config.toml
encoder_norm_position = "pre"
decoder_layers = 6
decoder_fused_qkv = true
decoder_cross_attention_every = 1
residual_init = "none"
steps = 7800
Rows from block 7 of the image encoder of a small image captioner, named by matrix and row number. Rows with one number belong to one neuron. Each number is 128 + 32 x the weight over its row's rms, rounded and kept within 0 to 255. All counts start at 0.
After each neuron's rows are labels from the 100 images, of 14976, where the neuron reaches its highest value: "peak on" is the class under the peak. Only what is clearly more common there than usual is listed. The data: made-up ball-and-stick molecule models. In brackets: how many of the 100, against the usual share in percent.
# fc1: MLP up (encoder.blocks.7.mlp.fc1.weight, 384x192), inputs 0-191
# fc2: MLP down (encoder.blocks.7.mlp.fc2.weight, 192x384, transposed), outputs 0-191

fc1.183 [157 166 107  89 132 153 113  85 111 133 134 166 125 115  87  90 135 142 131 170 122 102 154 151  73 101 124 182 111  58 126 125 150 123 191 106 165 185  88 192 146 145  88 155 123 160 119 131 167 139 110  60 137 173 111 140 119 135 113  73 140  81 138 181 128 110 143  60 143 175 109 129 211  85  84 118 173 120  49 116 139 140 136 172 118 177  65 109 143  69 189 120 114  96 148  70 136 100 121 118 136 134  73 136 137 141 165  52 113 144 130 194  73 129 179 160 105 146 143 153 151  91 131 176  71 123 154 113 127 145 109 134  96  92 106 152 103 142 148 131 143  92 148 125  82  90 144 166 134  65 111 151 110  88  93 155  78  93 158 113 142 176 154 120 151 150 136 124 137 127 135 158 126 134  77 112 101 126 148 155  78 169 183 124 151 171 152 114 113 151 179 128]
fc2.183 [104 118 125 117 137 158 142 161  82 177 163 110 126 126 181 127 117 144 167  91 124 189  88  77 102 117 198 126 172 187  99 223 140 146  61 216 149 142 116 105 122 167 172  76 156 137 130  80 114 131 125 136  79 140  96 118 107 117  60 148 124 124  81 140 184 135  40 145 105 144 115 192 111 128 127 145  84  93 132 152 129 170 105 101 166 143 111  81 144 131 117  65 130 175 119 192 109 117 163 116 109 138 154 123 125 125 115 132 144 138 125 137 175  62 101 168 133 118  98  96 159 161  73  72 185  84  60 138 136  69 153 145 139 166 124 138  77 145  64 166  80 158 141 107 105 104 147 155  88 105 113 159 122 188 142 136 141 143 113 137 144 121 144 154 163 109  97 180 141 154 128  78 134 152 119 152 134 123  98 162 117 120  87 129 101 137 127 144 103 114 136 111]
peak on: yellow ball (50 vs 1.4)

fc1.289 [151 115 124 157 139 107  95 106 111 105  88  85 106 162 105 108 131 207  93 137 130 225 120 114 165 135 117 108 111 158 105 123 162 133 120 125 184 132 158 152 138  90 206  96 112 153 131 160 106 108 171 179 129 113 134 152  98 132  92  34 126  97 125 129 121  30  80 195 103 161 146 123 161  77 104 112 130  96 171 146 124  62  90 182 142  90 123 130 174 171 164 136 113 188  59 157 113  95 117 176 142 143 123 154 157 104 168 144 130 138 125 138  92 118  95 120 112 195 107 146 111 159 137 165 154 107 143 116  81 162  74 138 131  90 108 131 124 120 136 129 125 210  94 148 100 128 109 155 152 142 101 149 113 105 138 121 117  87 118 115 143 120  81 167 143 116 180 138 123 135  80 112 117 147 155  86 112  81 151 144  62 121 108 144 116 166 135 197 149 192 101  81]
fc2.289 [196 122  86  86  53 137 166 133 189  83 131 160  95 151 136 125 137 157 120 125 108 149 115 125 126 147 120 160 136 123 138 142 106 163 138  74 145  87 148 170  80 202 136  68 108 156 130 126 134 137 138 150 132 112 152 109  53  85 155 152 182 115  99 108 123 121 123 186  86 124 174 164 149 115 101  95  72  97  74 166  97 112 111 173 126 164 165 203 182 107 125 105 118 114 126 118 135 137 120 148  34 102 133 116 156 112  94 151 140 159 180 136 157 140 164 168 115 140 146 120 171  77 189 123 135 134  40 168 105 112 108 170 183 119 136 113 142 142 123 123  63 136 177 109 137 127  86 150 150 153 104  51 162 109 182 109 119 148  88 104 149 128 118  91  77 125 109 125 173  95 126  78 138 109 117 130  78 141  85 138 123 149 164 184  92 135 115 143 143 100 109 177]
peak on: grey ball (76 vs 3.5)

fc1.214 [119  64 129  78 122 155 149 168  89 168 117 160 152 112 101 135 122 136 133 151 137 174 128 107 127  86  97 168  91 119 100 165 103 102 220 105 119 104  91  75 125 127 163 120 136 108  98  71 153 164 143 146 158 123 135  83  95 129 143  63 171 122 112 146 132 153 150 153 116  93 121 181 155 114 136 223 145  92 121 103  39  86  99 157 133 115 145 151 146 150 158 135  81 108 150 119 131 153  98 113 147 123 128 133 133 130  85 113 132 144 100 123 141 118  67  75  96 139 146 160 155 112  98 102 118 125 122 108 136 171 120 103  81 144 164 113 163 153 126 117  27  68 170 149 201 127 170 102 168 103 127 120 154 154 109  62  87 162 187 128 168 155 133 144 120 107 159  82 135 139 120 139 119  57 109 164 141  91 112 153  94 174  91 126 134 179 180 203 135 184 151 127]
fc2.214 [101 131 104 181 126 103 120 125 124 147 135  50 177  87 160 120 126 177 143  50 109 145  97 120 137 112 111 110 153 154 114 138 173 119 145 152 105 186 135 179 118 135 174 129 100 160 124 161 122 144  94 129  79 137 143 167  99 157  90 143 127 115 162 142 103 108 161  87 145  95 196  98 117 129 114 115 132 147 231 104 140 225  76 113 132 135 113 133 126 142 115 139 177 111  95 144 119 115 166 179  96 198 133 147 148 134 154 101 148  99 159  99  95 150 176 164 217 141  69 105 120 104  96 109 125 163  89 174  96 105  78 134 159 164 102 167 138 133 168 126 118 103 116  91  97 109  88 101 181 128  93 106  94  88 155 154 117  69 116  88 135  90 147  93  94 118 154 112  96 134 132 172 144 167 120  71 127 147 146  55 204 135 145 136 119  83  92 107 141 115  86 146]
peak on: red ball (34 vs 1.5)

fc1.157 [166 112 122 116 101 131  71 141 184 156 150  83 115 143 146 100 110 125  95 127 109 124 116 144 129  95  97 122 148 129 117 113 133 155 160 112 149 129  99 127 162  84 177 145 116 190 131 200 151 116 119 191 122  65 113 159 134 148 147 117 152 129 187 133 142 138 141 136 115  79  96 115 136 124  81 156 114  86  87  74 146 114 152 117 166 128 125 155 104 139  97  65  95 157  65  65 216 102  58 140 121  88  41 107  86 115 122 103 125 117  97 107 212 115  84 141  77 183 134 159 124 148 190 101 117 145 170 122 196 140 126 123 148 109 134 129 177 155 128  95 161 196 145 119  95 182 103 169 206 158 128 133 152 167 122  95 104 134 145 106 187 158 144 142 156 125 123 129 121 104 144 129 126 171  88  89  99  56 139 103 134 137 160 127  86 138 179 107 124 182 115 120]
fc2.157 [ 98 164  92  96 159 187  95 152 113 149  99 151 165 172 110 122 113 215 136  65 138  79 154 180  95 153 119 162 116  77 105 133 151  89 109 119  98 137 174 160 161 145  49 139 144 108 116 117 121 130 132 133 131 162  62 155 121 195 104 137 129 115  82 171  96 128 147  94 126 101 166 119 108 157 135 162 159 139 222  81 152 138  97 147 112 110  84 173 131 127 128 123 149 143 190 131 108 144 152 150 119 204  64 171 122 139 147 137  89 158 161  96  52 104 133 150 147 138 151 146 104 142 199 129 130 144 126  85 125 158 115 132 153 131 147 141  97 110 158 174 129  95 139 151 114 117 137 118  79 154 110  98 125  99 121 140 105 120 175 115 126 107 180 118 116  55 129 148 114 149  89 124 118 172 124 195 120 143  73  64 123 157  75 174 155  94 101 118 113 106  86  48]
peak on: yellow ball (38 vs 1.4)

fc1.275 [176  71  89 182  67 201 125 116 140 100 152  82 146 104 150 152 115 141 129 192 108 119  89 114 162 154 161 108 137 164 133  54 130 142 137 135 163 130 128 155  98  85 140 114  65 112 171 122 115 135 170 131 138 134 174 128  66 148 169 145 135 100 110 175 158 144 124 131 131 177 100 202 144 103 138 160 118  95 122 141 126 199 158 115 168 154  92  79 157  87  87 123 126 165 134 126 110 124  97 151 185  88 113 183  56 118 107  90 118 129 162 190  79 137 130 118 144 173 121 114 129 121 147 122  87 128 150 126 130 146 100 109 191 100 117 120  97 104 162 148  94 144 117 147 104 146 136 112 144 134 108 104  94  89  62 135 145 181 101 130 140  76 117 144 187  54 183 114 102 116  77 170 112 149 134  68 191 164 136 139 119  91 110  95 133 196 113 116  77 134  81 109]
fc2.275 [112 157 162 106  67 112 133 173 123  97  94 128 127 179 105  47 192 178 191  96 127 108  90 102 108 128 130 147  71 119 156 127  89 110 167 181 128 108 169 125 152 179 113 185 127 115  95 155 113 108 138 151  72 139 103 113 122 144 141 101 191 146  80 104 150 130  84 111  70 136 162 109 102 141 121 153 116 164 157 111 105 149 117 162 112 158 103  90 124 123 131 128  75  83 124 143 111 131 120 105 191 192 162 192 121 157 138  84 115 174  97 133  83 126 153 205 101  58 112 127  97 131 127 181 198 160  95 130 162 154 143 151 121  99 125 159 147 159  93  80 107 144 149  99  83 169  99 132 169 147 108 104 141 176 185 104 175 106 173 150  77 127 128 132 114 130 157 121 175 128 154 107  79 183 111 109  68 128 122 118  58 154  67 144 126  93 127 122 126 133 113 145]
peak on: red ball (28 vs 1.5)

fc1.341 [161 144 121  87 149 115  93 103 154 127  82 125 114 104 138 210 133 137 145 173 123 171  78 101 145 109 153 178 101 133 107  96  95 118 111 140 142 105 143 151 141 149 167 109  96  82 149 138 163 116 105 157  83  97 177  87 111 125  60  92 181  80 156  66 167 143 112 177 167  79 154 114 133 101 189 122 165 140 180  78 112 114 172 169 103 192 106 123 147 131 134 115  59 139 177 144 128 162 135 168  98 101  96 151 117 155 180 139 103 161 194 168  37 136 113 110  68  97 109 137 137 115 173 117 109 119 128 115 132 146 112 146 135 102 175 137 104 127 176  82 155 144 155 124 164 101 108  95  49 115 117 121 157 155 144 151 128 120 121 139 100 102 166 152  83 153 157 125 159  64 130  91 124  98  96 110 102 112 217 182  89 180  97  95 144 129 144 135 107 151  93 142]
fc2.341 [ 96  55 120  96 192  97 161 104 111 118 131 136 124 151 133 122 111 122 113 120 157 135 152 118 155 173 102 148 120 107 110  94 145 118  89 151 120 158  95  49 141  67 164 137 136 167 143  93 154 117  79 115 147 115 127  50 159  70 208  91 110 137 221 171 158 100 149  79 127 138 136 137 173 119 163 130 110 131  80 153  74 150 149  61 151 147 149 156  84 122 111 177 157  71 148 143  81  95 137 116 144 156 116 137 150  94 128 142  86  93  84 171 133 109 143 124 108 123 105 143 134 126  79 101 116 202 143 111 143 109 170 132 140 114 158  62 153 145 153 105 181 124 104 106 128 180  81 114 134  68 128 160 120 160  89 211 184 150  98 104 146 118 103 159 187 164 128  67  96 162 146  92 122 136 119 128 126 180  72 146 159 111 105 117 110 174 120 157 146 152 131 157]
peak on: purple ball (49 vs 1)

fc1.267 [122 114 154 155 113 145 151 125 196 127 141 125  66 188 126 156 138 130 108 125 140 105 134 127 143 142 129 144 165 104 128 169 187  88 100  74 160 127 133 146 148 118 135 111 154 146 141 106 130 113 156  88 117 162 156  69  94  94 128  97 123  70  65 110  67 139 158 187 163 118 127 106  97 145 176 118  76 119 164 119 139 124 156 120 127 153 137 108 122 137 121  35  78 169 170  85 122 101  82 141 100 116 161 110 107 126 149 139 166 156 111 147  53 137 111 100  95 144  92 160 110 144 148 184 157 144 131 108 123 104  79  72 165 123 195  74 182 178 116 107 146 116 126 144 101  86  61 122  98 147 111 195 135 136 116 129 116 187 152 111  97 135 160 111  97  63 153 131 165  56 153 138 152  79 111 101 123 134 116 129 113 125 187 171 127 176 199 197 114 134 125 197]
fc2.267 [118 162 116 148 155 138  88 144 139 176 184 122 107 157 138  97 180 188 121 180 181 216 132 148 133 115 149  84  93 153 197 159 164 123  46  93 117 169 122  92 111 142 107 105 149 116 112 125 115 134 169  84  47 159 112 174  85 124  87 114  93 169  55 145 161  86 136 100 144 131 122 155 155  82 128 171 152 112 127 130 215 100 151 108 110 164 108 179 152 116 140 164 128 114 140 159 144  99 193 130 153 139  99 107  85 113  82 104 149  95 129 141 131 135  94 186 121 106 164 134 123 176 125 113 129  93 189  87 125 109  78 176 164 140 104 115 115 170 171 177 128 104  97  86 145 130 181 102 118  63 113 126  96 145 115  79 119  94 130  94 108 130 135 168 147 139 117 155 138 157 144 132  73 134 103 133 119  86  79 118 121 102  83 118 121 120  95  89 169  68 162 129]
peak on: purple ball (55 vs 1)

fc1.291 [115 176  76 132 161  81 119 124 139  77 139  91 103 113 110 143  96 142 111 163 140  91 158 158  95 138 164  88 108  44 113  73 141 126 169 160 134 171 101 119 136 117 182 124 134 146 149  80 120 162 100 132  76 160 189 129 129 130 107 113 113 169 118 183  96 155 137  96 161 152  79 207 153 133 112 159 124 118  77 109 165 156 100 189 125 172 104 122 127 127  90 169 124 127 175 112 121 157 119  74 143 142 146 114  94 197 134 146 124  77 158 129 144 124 122 119  92 122 141 117 208 130 108 184 103 180 101 129 141 162 137 134  97  57 125 150 143 138 180 146 108 110 131 116  93  93 108 120 102 134 168 124 113 160  58  81  86 137 161 196 106 151 103  99 145  92 102 154 147 118 133 118 164 130 192 157 145 108 132 148 112 135  60 168 115  43 139  75 177  78 171  93]
fc2.291 [126 116 105 125 118 123 116 131  95 111 105 208 138 145 117 138 171 128  66 141  83 179 150 167  90 124 140  96  92 123 130  83 127 125 116 102  88 128 149 124 133 130 181 135 145 185 116 137 106 141  85 135 118 130 131 157 158 123  88  98 106 142 163 109 194 139  72  97 166 134 149 106 121 176 102  80 183 120 162  97 106 115 194 162 127 115  65 139 128 105 198 148 161  94 178 123 136  88 112 118 183  55  96 191 129 200 118 163 102 105  65 186 191 115 106  89 121  79 113 119 105  98 136 144 139 113 141 118  34  95 123 186 149 108 148 165 101 168 164 191  96  97 130 166 127 124 149 156 154 116 139 118 146  99 109 169 105 160  88 144 107 127 132 175 119  94 133  98 101 182  90 168  86  73 115 153 123 135  88 150 114 140 115 171  68 125 106 150 184 137 127 132]
peak on: orange ball (65 vs 0.8)

fc1.245 [149 121  78 107  97 137  77  91 120 160  81 136 136 127 143 130 124 167 185 174 144 129  86 126  86  96 155  42 178 168 122 106 154 117  84 144 129 144 122 138 114  99 122 108 124 126 177 174 138 153  75 158 155 157 183 161 154 154 135  56 156 123 184 121 159 121 111 161 150 103 129  87  90 158 159 102 169 145  63  86 123 131 139 101 131 107 143 143  35 147 142  92 139  71 182 136  98 149 132  94 160  95  86  94 167 128 158 159 142  79 114 140 140 157 105 146 161 117  93 125 122 120  77 137 173 107 163 142 117 127  89  84 102 115 154 172 137 143 119 100 156 140  92 137 146 149 103 129 132  77  73  97 200  75 141 189 180  95 143 130 141  86 125 135 202 111 175 183 151 148 139 112  90 107  51 104  98 161 158 147 157 161  92 133 111  87  76 122 129 147 118 158]
fc2.245 [138 127  99 132 137 103 118 107  98 102  93 128  59 149 115 182 103  65  91 125 136 138 142 100  79 131 189 190 130  78  82 118 153 126 150 161 111  53 150 109 127  86 133 196 115 144 127 171 222 164  99  69 122 128 144 130 142 124 138 159  77 134 118 185 169 162 114  98 109  87 113 155 154 169 123 169  97 130 115 135 114 136 135  81 147 152 166 129 142 140 158  89 118 163 133 139 157 112  85 144  65 159 131 145 175 105 123 147 179 121 139 123 118 122 132 115 105 131  75 151  67 146 178 144  76  99 169 180 133 118 198  87 104 111 106 161 146 198 178 120 140  73 139  64 161 107 111 136  93 136 113 111 186 163 108 165 115 141 179 154 176 178 151 145 110 118 105 111 148 156  99  99 119 158  79 128  99 109 143  85 129 107 109 134  94  41 145 142 142 149  87 150]
peak on: purple ball (59 vs 1); blue ball (32 vs 1.7)

fc1.120 [ 85 148 146 102 117 145 158 165 116 132 149 155  54  97 170 111 130 117 205 181 111 113 169 120 168  53 174 181 198 127 103  95 121 126 152 149  98  92  53 130 126 127 146 150 124 133 119 155 133 102  84 195  92 101 139 141  97 141 109 128 188 158  74 148 141 104 122 156 125 160 178  78 115  57 117 149 106 114 104 118 156 138 131 157 183 146 158 120 103  78 158 165 125 178 136 137 111 135  89 122  97 159 162 111 105 152 157 123 166 152 103  95 156 153 111 171  87 122  90 177 131  91 155 105 136 147 161 128  90  74 118 122 149 137 129  90 115 165 128 115  75 173 149 129  84  97 132 131  38 112 142  99 132 190  99 104 161  85  66 132 155 125 143 129 145 115 179 153 141 171 145  62  74 121 103  84 140 116 131 124  95 130 191 128 152 122 165 141  68  83 124 154]
fc2.120 [133 136  95 169 115 117  79  93 141 168 155 125 143 124 187 131 132  98 101 129 222 199  65 147  97 160 115 145 136  96 131 118 153 111 141 110 113 170 140 140 149  85 130  35 122 132 128 145 145 126  97 118 123 127 129 104  85 121 161 157  75 148  91  66  97 166 124 139 132 124 122 139 165 108  91 121 136 106 130 158 145 147 189 152 126 118 156 117 171 116  67  85 147 101 134 130 163 167  79 165 163 164 148 162 128 114 167 140 138  64 102 181 166 183 121 126 102 190 135 159 129  90 131 141 156  95 187 143 174 115 108 163 160  96 136 129 158  75  58  91  97 104  92 117 188 182 136 131 121 114  72 103 142 168 115 149  88 153 148 128  71  91 147  89 101  73 153 133 156 171 124 136 120 118 149 156 157 119 115 127 132  42  74 110  84 127 150 104 150  69 184 133]
peak on: red ball (40 vs 1.5); green ball (29 vs 1.2)

fc1.335 [183 117 104 148 116 110  63  92  99 103 122 111 120 118 162 164  76 182 123 143 123 147 156 170 175 123 139 156 122 130 143 107 115 167 130 163 104 114 120 151 109  61 157  94 134 112  98 155 120 167  61 148  40 115 123 131 172 158 155  97 144  88 111 127  79  86 110 167 129 136 135 165 146 143 134 165 175 138 124 119 120 135 165  96 150 110 148 179  79 131 111 173  94 154 193 169 155 126 115 134  74 160 134  92 138 156  75 116  92  75 125 120 128  61 121 185 138 143 109 129 151 118 111 119 175 149  96 178 155 123 174  89 160  98 194  88  93  99 133 126  48 149  72 112 129 149 108 119 152 135 155 164  92 181  97 135 141  70  66 142 113 186 102 111 136  56 132 136 164 134  84 110 134 117 117 140 134  63 157 152 104 121 144 186 128  81 106 183 162 158 174 119]
fc2.335 [119  82 101 115 112 124 117 175  87 172 213 149  50 149 164 122 141  83 131 124 180 144 105 103  68 130 106 136  89 123 120 182 143 129 100  98 104 131 115 114 165 191 125 138 102 136 112  99 175 125 140  97 124 104 150  91 146 160 106 135 108  45  91 137 137  92 129  98 108 145 165  87  37 163 133 130 121 141 154 115 121 102 110 146 147  77 143 100 142  95 141 123 145 169 145 121  87 171 163 166 198 133 148 192 161  84 150 144 160 162 122 155 151 119  89 154 113 167  81 147 116  58 139 117 159 118 103 125 160  66 100 208 161 123 103 136 131 152 131 146 112 114 181  98 151 142 185 140 115  89 138 128 147 181  88 170 124 118 134  98 149 102 146 134 100 199 180 158 143 128 121 133 116 115 121 127 127 156  76 160 174  78 116 126  32 106 118  91 111  99  79 142]
peak on: yellow ball (47 vs 1.4)

fc1.215 [143 105 100 141 119 101 132 103 126 187 125 177 151 157 182 151 108 103 189  26 180 188 148  93 118 178  77  35 224 118 134 106  82 122 134 102 128 113  94 200 196  60 115  71 167 159 134 170 119 157 121 150 133 119 156 143 106 110 132 107  98 181 114 158 124 161 122 172 131 101 110 111 132 127  94  95  92  69 124 188 140 165  96 143 133 137 137 179 131 105  66 149 128 154 129 154 125 126 152 152 132 161  86 157 207 135 174 137 138 114 145  79 110 115 187  84  96 111 144 109 159 118 114 117 112  70 103 127 140 139 142 175 107 142 114 153 109 143  93 108 109 176 146 113 155  44 150 129 137 154 140 101 186  99 147  90 116 116 108 122  84 108 130 127 106 136 107  91 110  50 133 115 134  94 167 119 124 122 148 105 149 143 131 156 119 126 123 158 141 127 108 133]
fc2.215 [137 117 101 111 158 158 138 107 142 132 122 166  95 129 154 156 153 176  83  98  78 114 104 166 113  58 140 222 122 148 125 132 119 126  88 127 133 120 106  93 129 183 116  74 112 120 159 100 125 131 141 106 112 124 114  94 176 106  89 151 145 112 146  83 109 185 127 124 130 141 164 108  94  97  84 136 112 110 153 114 162 117 114 160 154 113  45 193 166 146 119 168 121 141 121 174 102  58 114 105 125 123 232 141 165 144  68 168 169 114  73 112 146  92 113 119 183 145 186  94  66 149 127 161  92 156 150 124 166 138  75 148 158 122 120 163  82 210 133 163  83 101 124 129 172 146 133 159 178 168 115 114 123 131 120 129 108  94 172 125 141 149  99 117 103  86 188 128 135 169 160 153  70 163 112  81  86  60 108  87  93 151 172 138 117 105 120 113 113 151 111 136]
peak on: grey ball (53 vs 3.5)

fc1.52 [133 153 154  74 138 107 103 142 173 104  53 160  93 148 118 211 136  96 118 117 161 114 106 142 137 143 129 152 117 104  56  58 113 140 155 105 136 134 108 101 152 128 138 203 134 130 158 148 123 146 111  97  96 167 138  64 111 175 145  77 137  95 160 168 184 142 131 126  90 110  70  75 137 176 184 102 124 130 139 124  77 107 155 149 130 127 183  93  94 167  77 143  92 139 117 142 175 126 142 177 116  91  93 191 109 140 143 102 128 158 113 119 136 131 159  84  95 150 116 132 100 183  84 124 158 155  75 111 161 139  68  82 125 159 130 139 119 126 178 105 148 149 112 186 151  97 101  90 167 101 120 116 111 141 151 152 134 136  90 153 175 144 163  92  35 144 183 179 127 118 144  85  79 128 102 112 120 123 132 103 116 152 123 107 176 181 129  93 129 206 163  89]
fc2.52 [148 129 134 182 150 128 120 173 114 191  91 114 168 198 145 100 190 116  84  96 172 114 141 141 165 124 117 129 131 123 180  99 165  77 169  63 100 138 133 112 120  80 129 114 137 178 153 178  95  85  77  86 147 156  93 113  97 158 169  75  93 142 110 117 141  91 156  61 185 163 139 119 150 137 113 102 146 164 114  81 146 156 130 142 165 176 132 145 106 122 159 138 101  98 138 108 169  31 167 123  95 162 124 149  92 143 154  72 122  91 110 132 138 140  84 140 132  83 140 114 157 109 168  38 154 162 131 115 155 139 159 171 155  99 109 116  51 139 153 119 100  92 137 115  87 177 137 127 155 126 129 145 155 119 126 151 143 135  93 139 119 137 154 154 137  40 120 101 145 156 134 169 149 140 157 174 165  95  85 131 130 102 100  66 135 166  58 134 156 136 157  82]
peak on: purple ball (67 vs 1)

fc1.70 [111 157 141  94 126 148 135 128 146  99 133 141  83 137 137  95 132 164  84 122 146  81 170 153  97 134  79 184 197 151  97  62  96 136 127 167 141 126 104 101 122  73 162 146 131 129 129 162 151 114  83 171 115  98 167 148 104 165  69 163 106 140 124 138 138 146 160 107 105 143 143 146 115 141 135 138 112  95 191 149 156 140  88 194 146 155 146 157 136 126 110 222  99  58 122 190 163 101  94 147  77 166 117  90  42 135 110 134 110 149 139 120 143  96  83 178 119 148 115 119 137 115 159 125  63 124 156  72 163 144 158 178 147 120  89 114 141 155 138 131 128 107  71  97 167 121 134 169  99  78 115 204 140 146 114 163  81 176  86 161 132 162  92 118 131 143 107 159 212 118 156 125 107 115 159  91 170  90 139  75 119  76 117 161 152 142  86  89  95 127 146  74]
fc2.70 [146  98  95 167 134  85 122 127  98 151 131 108 120 140 144 109 164 103 141 153 119 144  89 145  99 131 127 140 168  94 146 176 144  96 132 103 135 174 126  83 129 118 160 165 129 158  60  77  66 156 176 167 150 122 126  90 131  72 136 113  85 128 128 121 113 110 108 122 121 111  87 107  62  94 120 119 133 144 144 154 113 103 187  65  40  84 125  60 166 143 164 146 133 117 136 146 142 134 116 123 141 191 128 141 163  75 146 138  82 161 151 229 135 123 134 124 122 165 179 127 198 147  95 133 148 105 122 128 123  91  95  87 164 124 168  92 111 140 113 105 189  99  92 180 140 121 148 107 119  76 165 114 121 158 106 161 198  56 146 168 105  63 189 109 112 141  87 136  81 137 146 166 140 125 138  94 111 200 178 149 182 150 123 137  85 160  85 157 135 130 151 110]
peak on: orange ball (33 vs 0.8)

fc1.374 [116 105 100 139 127 107  99 137 116 108  79  93 127 150 179 156 105 137 133 163 125  64 107 145 139 109 124 112 146  84 108 123 136 125  81 122 117 148  94 149  94 149 196 111 117 119 126 160 150 152  92 141 115 105 162 162  98  81 110 132 182 128 172 161  98 116 150  96 114 139 176 104 151 116 120  92 114 131 168  89 147  94  95 171  71 118 198 108 120 112 150 211 140  79  81  81  96 134 162  91 139  82 157 125  78 149 132 177 169  91 169 152 114  80 134  93 111 116 115 141 128 113 150 164  67 141 127 174  99 119 186 157  98 114 141 153 144 176 202  85 100 117 161 194  87 130 104 145 150 144  96  83 142 195 150  97  81 108 110 115 110 152  90 140 153  95 133  38 131 145 100 117 164  93 145 126 136 180 151 132  88 191 110 171 142 171 195 148 181 107 160  76]
fc2.374 [131 139 126  77  99 108 121 127 165 148 101 135 149 120 199  99 137 122 103 152  92 155 133 109 119 120 161  62  68  99 112 137 121  98 127 138 108 116 121 199 141 140 177  97 168 161 108 139 118  90  75  87 144 171  89 117 123 103 127 152  93 172 111 155 186 140 155  67 124 121 121 158 117 202 123 143  85 120 163  42 165 137 191  96 102 161  89 121 145 129 112 129 154 123 154 119 170  96 163 149 123 117 115 137 111 183 130 109 104  43  56 153 133  78 124 111 143 107 163 118 129 103 126 137 163 140  95 136  66  91 121 183 131  74 126 163 127 131 190 194 110 132 134 162 155 125 161 133  95 216 113  85 112 142  68 174  78 134 107 142 154 142 100 160 154  65 174 106 157 182  94  93  97 121 161 177  81 144 144  75  95 140 132 145 142 135 159 146 136 124 127 115]
peak on: orange ball (46 vs 0.8)

fc1.20 [ 92  98 115 156 111 178 188 139 109 137  65 136 120  85 174  97 152  98  83  68 137 163 175 133  76 105 164 158 177 131 104 126 111  97  57  90  98 141 115 108 150 156  70 136 128 131 126 156 153 139 142 100 132 152 145 126  98 102 126 125 154 138 121  56 102 130 101 112 132 161 135 164 105 134 129 125 133 148  76  98 145 123 107 133 113 203  81 133  50 204 140 122 122 146 153 128 137 152  97 140 180 125 170 132 147  34 127 120 149 140 166 166 139  96 123 140  99 159 108 114 117 147 180 117 119  94 160  65  94  98  98 148 150  90  68 156 135 105 159 168  61 156  97 125 100  87  98 145 138  97  91 112 111 105 136 127 151 152 177 153 162 134 154 182 115 156 152 162 163 134 138  72 168 107 208  79 113  92 131 160 151 107 148 196 129  75 121 120 173 158 182 116]
fc2.20 [111 123 123 171 117 110  77 110 167  81 131 100 136 162 126 144 145 141 146 152 185 124 116 121  84 103 158 145 146 139 144 181 140 117 110 168 181  93 126 119  64 161 115 101 164 168 127 120 160  79 167 155 162 104 125  81 106 104 110 134 179 136 126 192 139  81 122 118 142 161 127 142 200 123 113 153 197 113 129 129 131 117 122 202 145 105 175 116 137 145 130  79 187 120 112 138 156 110 136 151 184  80 114 147 189 119 171 152 126  89 164 165 108 109 157 154 148 119 187 141 139 143  81  41 148 122 124  89  99  91 149  47  74 123  80 153 133 157 152 141 121 119  49 107 149 112 158 126  78 109 142 121 113  96  91 123  87  60 119 181 106  96  84 165 134  95  60 141 149 145 101 124 155 184  88 119 118 116 121 156 111 136 143  94 121  71  56 136 174 121 143  99]
peak on: purple ball (47 vs 1)

fc1.281 [134 119 129 148 141 141 126 142  96 120 115 110 101 166 158 122 133 131 149 130 151 168 159 150  79 181 118 163 172 160 152 124 176 132 119 120 163 100 122 130  99 135 140 110 106 117 157 125 109 117 108 149 110 147 150 144 144 142 137 112 147 179 173 137  75  78 145 122 112 119 192 110 114 106 134  96 117  20 154 128 151 133 191 146 150 161  83 109 141  92  83 112 102 109 134  37 137 154  95 124 174 124 244  37 161 123 102 138  94 139  96 127 136 158 179 105 108  94 106 171 122 114 119 107 132 120 133 105 127  69  71  50  97 119 211 111 192 130 156  76 164 161 164 180 111 141 126  80 133  88 113 161 179  97 172 154 145  96 137  64 107 176 165 142 121 117 115  83 166 110 100 128 142 141 128 133 125 146  68 119  85 102 123 135 121 163 135 184  94 133 149 127]
fc2.281 [114 108  99 125 132 152 110 147 103 162  94 171 116 131 144 116  76 131 109 157 138 122 145 121  96 157 114 177  75 151 157 166 145 146 112 115 155 170 132 157  95 141 190 124 165 138  65 145 128 123 100 115 147 135 134  85 128 164 114 117  76  96 133 124 142  40 170 158 115  69 132 186 125 163 156 111 154 173 154 115  93 161 151  97  54 148 138  60 136 162 159 170  98  73 118 115 120 116 162  81 159 163 121 131 152 140 125 138  87 127 101 137 126  54 144 105 205 151 143  90  71 114  75 123 137 173 103 110 106 179 167 106 189 165 167 133 163 154 157 168  81 157 126 126  69 131  48 110  96 128  65  96  93 180 100 164  82 102 130  94 151 159 173  73 128  91 191 136 171 106 157 182 132 116 147 126 115 126 154 149 134 139 155 130 104 139 121 141  99 177 112  95]
peak on: purple ball (90 vs 1)